{
  "arch": "vit",
  "model": "image classifier",
  "dataset": "seven-segment displays showing three digits",
  "train_examples": 195000,
  "image_size": 24,
  "grayscale": true,
  "crop_scale_min": 0.8,
  "horizontal_flip": false,
  "translate": 0.12,
  "cutout": 0.25,
  "targets": ["third digit"],
  "num_classes": 10,
  "norm": "layernorm",
  "norm_position": "sandwich",
  "activation": "swiglu",
  "mlp_ratio": 2.67,
  "head_dim": 48,
  "fused_qkv": true,
  "bias": "all",
  "qk_norm": false,
  "parallel_block": false,
  "inner_norm": false,
  "moe": "top_k",
  "num_experts": 8,
  "moe_every": 2,
  "expert_mlp_ratio": 1,
  "experts_per_token": 2,
  "shared_expert": false,
  "patch_size": [4, 4],
  "conv_stem": false,
  "layers": 16,
  "width": 128,
  "positions": "relative_bias",
  "pooling": "mean",
  "loss": "cross_entropy",
  "optimizer": "soap",
  "beta2": 0.99,
  "lr": 0.0018,
  "beta1": 0.9,
  "shampoo_beta": 0.95,
  "eps": 1e-08,
  "precondition_frequency": 20,
  "max_precond_dim": 1536,
  "one_sided": false,
  "adamw_lr_other_params": 0.0008,
  "grad_clip": 1.0,
  "sam_rho": 0.1,
  "steps": 7100,
  "batch_size": 128,
  "epochs": 4.7,
  "lr_schedule": "step",
  "warmup_steps": 1420,
  "weight_decay": 0.0,
  "adamw_weight_decay_other_params": 0.05
}
Rows from block 4 of a small image classifier, named by matrix and row number. Rows with one number belong to one neuron. Each number is 128 + 24 x the weight over its row's rms, rounded and kept within 0 to 255. All counts start at 0. Numbers have three digits each.
After each neuron's rows are labels from the 100 images, of 14976, where the neuron reaches its largest size: "responds to" is what is common among them. Only what is clearly more common there than usual is listed. The data: seven-segment displays showing three digits. In brackets: how many of the 100, against the usual share in percent.
# gate: MLP gate (model.blocks.4.mlp.gate.weight, 336x128), inputs 0-127
# fc1: MLP up (model.blocks.4.mlp.fc1.weight, 336x128), inputs 0-127
# fc2: MLP down (model.blocks.4.mlp.fc2.weight, 128x336, transposed), outputs 0-127

gate.280:121094100135157119168074110103122144138099130113108156117118089137153118113158166104118141143115127114134117121147127102124123136129138087122145127152131137146121105183163121149182156160114114110167137132150167145169141137106125144086115157102119140102123133140110100120073139163153119142144135119115112137120098175166116176149142167078145127132108151122069143102097139093105153160157
fc1.280:183115111125194142072098139116114108149104159143149130173108121149155122128140100126077107145107067166162148107139130135135153105117116148132127119099113074092142129142155126094119134152131134142139137102133121121095127098122138163134142150152108132108127174120114161134108145121161128158075114160105184115113115133120147101095115153136157166109133109127167120134140154169135123108147
fc2.280:129102108100163139146088156182157105129140133132126115117120157096117126088130099124166128147112123131169063110100125112138130116130102144141094148093152149140108118128142145156122123127074113143173133112156140157135128108119110137123088182176100137108148112123169134125154090118113131125083098151122099189135146104110095114137112142121100126132155167145143096117134087123142157126083
responds to: second digit: 8 (26 vs 9.9)

gate.126:137090106123114105129088159152112111112120126101128163149149147101147152141137144164145141136108147143080105143156138103149097120135122117160142113135178130150093179161175111097145107114100140118135149109121164093140125136132132119110123116127117139116160105146103154131095141135124140125128087158144102113145101103097094210120129119144138101174093133086163142161150148123118108163076
fc1.126:152123163129095163169111160147084141136115130141134159122108157115151101154092080150140116117132136157138073143113112121136125113108136118178136140140125176135115141148105117109119120143103095139154134156102120122119096124169125149101084152116114142120180127157105085145121148124125143127119113148128154154147076127126143138119185163158118121172148123135087111171121154102070090113136
fc2.126:124130143138129101161117109114156090119145119137079163142148086120138158159114163111138155149098116125114098132146151128130109097143138069112122124153138111134143152133174136108140076118111126124131096125134106079084144123114097147177145137092134139114129142177104130104105113130123152087112133087121113126158143123069144157144186134152130160128126154139119153164132109106166151074112
responds to: the digit 4 (67 vs 27.4); third digit: 4 (48 vs 10.1)

gate.233:160136136121160137110093118140125128105092086107102118113156136135141122119125115114134147100169122111142105127136139130113108106130119151137125148104166158125126132135094127065115110098163155128121097178122143136109117130178123078114095143117130134109135114160082104130116105158077129118135166091119113081146100148149126162124155148126117105177164146122110133113155173130212133141101
fc1.233:103136100148110108156160123158116112114108161107113148184130164133144140110104129126155112124160136161180115129146116178122144086156133130122095138159110122157119145116082131185111132121104141158114123127138112149130118099106120161159111107148097097114164102121144079111142164155120151118131121156100151127129142106149131115127143160109115163070091109164115153070139124155085122137105
fc2.233:106102097131101138121133109128126159116147134089121115127156138112130156106132072136159191162141115110111128174103117104137118084111124154118099093153151118099167175157113142134098153140152110151139134161117168147120097137099141153109094142087146168121103097150167147126169119141132137140100133101126123125115085093101151104128083110158160116145159140120159130178103129163131137129119
responds to: first digit: 1 (40 vs 10.4)

gate.141:163107100101104126125139105097146156163139163139106127170157123095138130106113133130103115113122157131129126135146100112104175097168105165099143111116138133125142095133131112112100155131147137091153106119126166094104111114076122146142089130103122130139146115134122129119131152105182120135169123088113133098061092158188076150099135132113160108132143145129114110174162119122149156151108
fc1.141:129101114150155130132115179101122119126136130149123151112134135101159094135136172139144088138150125111170108149151107174120118147123107101124140123100191125102134148113174123120110108113111133110116161151099152159139171153129121147141110145118141152080097135134135115188106093101082127114123157129110128117152162094144147129106185113126102121176188092140124123131149147129129142111080
fc2.141:100112119141141167123163128122122133095107124113138138108127145153088136162117126097120121106098171175134126150141120085123136106155106137096175119153111131159133105150178084132099145102145100152145130106161148067069119136132139162139115114117167161177187130144146138149116140113172137160136176164134127106150104135156154136156119142130127126129134090171141148132124144127140129096112
responds to: the digit 4 (86 vs 27.4); third digit: 4 (50 vs 10.1); first digit: 4 (33 vs 9.9)

gate.146:089146103154167125157115145160170132148153154133103128152140120129137103116113109157149107134128147138141132144157107165161143104102107103110155109121113125128136173081109146086167154095101113122131142151137180088101115188157102112155116114154136141137098117151108117126097112158152132133143150149154071104090158173128160091095171111124107140097125157145108126139131123124160143110113
fc1.146:122112103123154125120130128161179132160183179150127124162151111109166142115144089187199085112115107185108144134159159132115102107121144097091124120142088133137113145153120092140135154110163130084106090128123123122139088158145129148169102132159096122136091092112093121136101147125114143116102148133119124124114129106113097108111155147145120115095104111146131143116103152142114116132134
fc2.146:104117100129122112125118134150160126123111115156107114112138130138113172136106137083151156142153095069161135117161143139162166148159141080103110094125123167118154143130165132132108106143089150147154157144129125121135146144140148145123125137141163103127124104117114182109135092153150118134107096136152120092147130138081077194160143144122096071115130113169158128146122134085134129147097
responds to: white glow (82 vs 17.1); second digit: 3 (40 vs 9.8)

gate.334:115167102141130135119135117150103140162113123150105122158142156135068110119102146123128115118130140154139099171050177146087105173097169115132140089098174132113116138191117140145134106141178129080127126129105092118093116124153119091118116132100132146149129168131113129140154107180152115102166123114104123139111122161170106157154152124132121115127124115106115125141143129151106121125137
fc1.334:107086141122100140122118112110119077190119140097118099142171124107091145129106153115148136121123141181104124136164111156119133153133177093124174095121119094113131163129160156124130128096096145172121133093181166113090134141085099141107111156131152097114136121127114118133128118129135143152137115143122130156152125135135172098137117158112173146113123118116169145119162078173133117151143
fc2.334:112101121213132165105093152106154117156125096141129128139140146178148129150126105136087134137128087103120119109137132170111100118113089134145093130135156125087141135121127176090141156133169152182122112114147139146141150116119137154128110162157113158102110121141146108114130183124122140145123166151144130171121096115077114128129093126146120133105177114142097120133112107168142167127137
responds to: second digit: 8 (27 vs 9.9)

gate.3:137150117076144133197148101127108093108150161164140136107107104112136122109104166165105140104094115109108105096135124087105152120155133119143147158104125118106129098130141110078159114160104141121118115128111163130136108104112096137151164105103129147111133128140146120126146103145202161131102104160149160156120116164160125125155131126176090117160108120155132149115148133141076095120108
fc1.3:157140129080112129169151134123118088117116153159150172085093093103164140126138167176078127141129117116110074106137143136135172115126176147087115165128116104116147115121137172068151152145110150114125080142106120119151111120126128144124135125117131138139147104110141142106149112144135157155141170129162130144135092139161116111157129121178126158120131110145113139108159163128131085089113
fc2.3:124140152102086098095091145152116140110137112164151170110074135088133129110075113141106118090131089138069149120146177097122131168104117119116144118146147099123131127142124124124102146117158127157121097097150130108148128117170129103091102177126097100098097118139106186179158115133134125124160107118159138100153102142148149160108117141117109109120107096126162112131126105116115135146117
responds to: first digit: 1 (34 vs 10.4)

gate.204:131115142147173129120144091107144165114132144171103097118133155147108161162164130125134125177109100129128129099119130126099096133101141138131169196136139125184180130099130083148154114151159136095154109124142127143108138147124145128118112131155177089102128104109155171124107100154127171115152137127142147140103114141145123142117109098153102169137083073147144148120131150131148139163148
fc1.204:122131151126152122101143122111089082147131116126111174099095087165126135090100101120098118151117105177121095144147135132142123146141134103072099099114104139138185102143150116147146152134076119149100131142140143150114101134136182137109180134111170116114136152080136130137101152111159132123092097110134135155140183123156134119123155136123117109146143124132124148180172149149113144100116
fc2.204:122176131149103105127081156121118143083166102109143117126127166126130136124171119079114110111155111138099103119116128119088097130110091117108114129149148160082143181141113126089095143132146124159160100190151158117139168138102124126114099133167098099119126121148155131086107162133147154080145122096162109150109132105147134143113138115130130166129164124159107148118120115157157154123095
responds to: red glow (57 vs 17)

gate.30:127110095140125130126114119123134116161104159102138117116145164116162154170112115139142146114197159122108148177160132087119092116123109119130146095143154089134112149141152145112123124109149135176187170121117130168117122152089069129099144133132073144148151137113151111140122136111125109149117141113095106106093131087160111123114139128139113128099135139088125164156096111080139099152153
fc1.30:119147125126129168121114120128116109165073131089113133112124129144142117169109102127109179122135129137106095173112134159137088141124108127127141091164144060146129115148119141113127151083141136167184158111151147112110128166072088102106132108104104142164170139108131159132092128142101099127132105081109089143126109098154116125106148159145123133142095115087130166139115117122133108118117
fc2.30:080118192147114163166115092125122120127144122145123146155161081131098161136103124150159133135106108112124135100153093168112135127082113120144133153150125132181110139126113169136126155138145131155150118102128149147101162154139129165133107117103149139134146115156135095070098118110109120086154119108145109113169136118147130145142142177142119152144153086100124171115176091132108094119149
responds to: the digit 4 (61 vs 27.4); third digit: 4 (43 vs 10.1); third digit: 9 (31 vs 9.7)

gate.174:177100183150118165126165112132158123170152159121123126149153145132122147134079059158102074154123125115133159131112122143143123107135104168152125131108123132128089125132099150150102117131145088168128160132149099141114145127121125146136099128123153108123157114140105127153149129129110128144104095099117145135135093161127088096127092170145141132146117077157058170130154118144127134113140
fc1.174:122129123127140085111151151080139132162112159149120137157157115105113132178112122134137154123129142088135190153124153120118140150133144174134122145095125120103099146116090132103099135124142136144186127137149156158120155158072157138115119077130091128115127081150098166094114115129115156138097071104128134097128082126135087141149124140171128125155097150160136162119150129115126153138117
fc2.174:116077148151107105158119118135158154139172120118088117096160092145189171117117119119127161155155138105137158139116158136133135132122163120106119181137121126139141118117153133092133162091175144162161148135127113148136092119164137156162155132097125138096110112123126094157148139099153146158137151114120106128138159152164137134082087167152106096137134163168149140098140136127109133161147
responds to: the digit 4 (99 vs 27.4); third digit: 4 (99 vs 10.1)

gate.329:111134102144118086155108101126132120124128145140139103119149120141150111079112128059106148124121110146125168105101154133144101150150087124097149115096097116139083091211116107123129132117152125131103117141124122116125105125160126146116107133099143128162111073104167121164124119133137125154119097161094129169096154104163180124146137138166160130138150154099120150074143134129109134143112
fc1.329:093142162120144099135086138112142110112119109150137127129079116121125124082171145116133166114114139146168141110113154131119157174162109104116128121173127108153157104152113111160151066110144150132140139123140104115132112140120107143129121163124147147098077091112123146122083131122078108138116087146153140193116172138188107117111175159131141102114095151149116127131120120136108145134144
fc2.329:172116156134165121102118101177164163098147113157127131107118126110122108158104133115115118167151130126096099123150151164113128126092139119144107110171131132137167068109136170134105157114097121165126125137092109182174118120153133137127102144114090127134157109103142147170131139108127125155180141094183129122129117129117161144146121142149171125115129128136136145132176135141157110087082
responds to: red glow (42 vs 17)

gate.288:130140143137141160121145147108086127108114113157091128153160142162151142117090142101126136174145119169131100126105155130127114151134087102144135105150156150165086167147074136113134106115144120119085117098130132153163118139158095177139049149139105153098138131099129140163093138126125119149129110168100169166130101151130148140126126105096113175125148129100114131104125117100137142089125
fc1.288:138132173122165151134108146137123152133104157146110121094130080146142087148122146091158154129158179143100083115146134096117152122154080135137149163108110134133121124106131129135144135126128137137093121161138143133129116155102118163125114143139146163090117166113110159109136093073166157150106110129086170138132081138101157148102118070097131130176128132143164120111128144132127121141072
fc2.288:082135118156073188119148145140166084154146089172139159165114173126090126121147099123105092121102132116143133119147114090078173089164162106107137132115108135122100105118110148115130115091119164109147123121131153146131150115122152102143125157127143141152100104097146120107119109118162099127093173134149114164114097108118145121117136124127115090088144145118099165149098118149145137139143
responds to: white glow (45 vs 17.1); first digit: 4 (31 vs 9.9); first digit: 1 (28 vs 10.4); first digit: 7 (26 vs 10)

gate.235:138155163117151152108134111126165161131128137113150102112124128128167105140097133128098145149142123129161119158161131173087136113131128120132135092136102149110136121102108108130153130141139182154102115135117143121109079142125138132149121112133164162075106130165124134156113161132144114133151095150117159137115114128093087076200159138173106134184143127149135096116111160146145091093084
fc1.235:086151121148108111107136115116179096098106113119151066083121127140133134125111119109106147119104140105152160121143164139120121149115136118168160161133094145107144143101091084097100140168152148138081106127160143128097086120071164128149173121146127137116172149113124170116105166138135142171087122167130130134138151137116123129141117106140089113120118107138144125127090119072136129119121
fc2.235:139097177153062152102164153097118165139082161169160138136108161111116160154139136101134133146124100131101195100108113140093120130136125116102128129127144106134117121093145103130106103155138147157084116121086090131122124139126132125124108134116141104152129108074095142164133161135151148087147126116148125151103085164107104177121136157103158155133152147120127129105136142141095145129113
responds to: red glow (53 vs 17)

gate.135:116168141134140169094131156121166120075076148134130164059130139142128135101133125151130154140146143099095121165105179163168119128122156121142152111132101115099120144109156131145117121139068100147097164112105101173132141145130145112118131159105159122111125102159087103121139151168147117140109143147088109093126141092101098114102148118099150115094121121159127113128158126115099137133109
fc1.135:113143095081106125127130108114106125159098111090119104096152115151121071172112127138134142137138069125120101124111152085104110150107090149165126163088136157177126120137155116124147116134118134085100118120114150142135115090145104173106132138133163122103131128140121122149099118077138098094103112161181106111150128070126137160144152139139136117151085151152138113131091127098149115126138
fc2.135:166141157112145127117097134157174135162069117148129085099104134119155120137153120121064092139126122098152120132120119171164145161108128136134135093108138121103096126146154142133112140116095110129127118150119138150136163121167157121118109110161132133132142149143152202161102129125097117099130140136135091159076153111149092132112133167093145152152161128164142134116102072133114130150110
responds to: red glow (39 vs 17)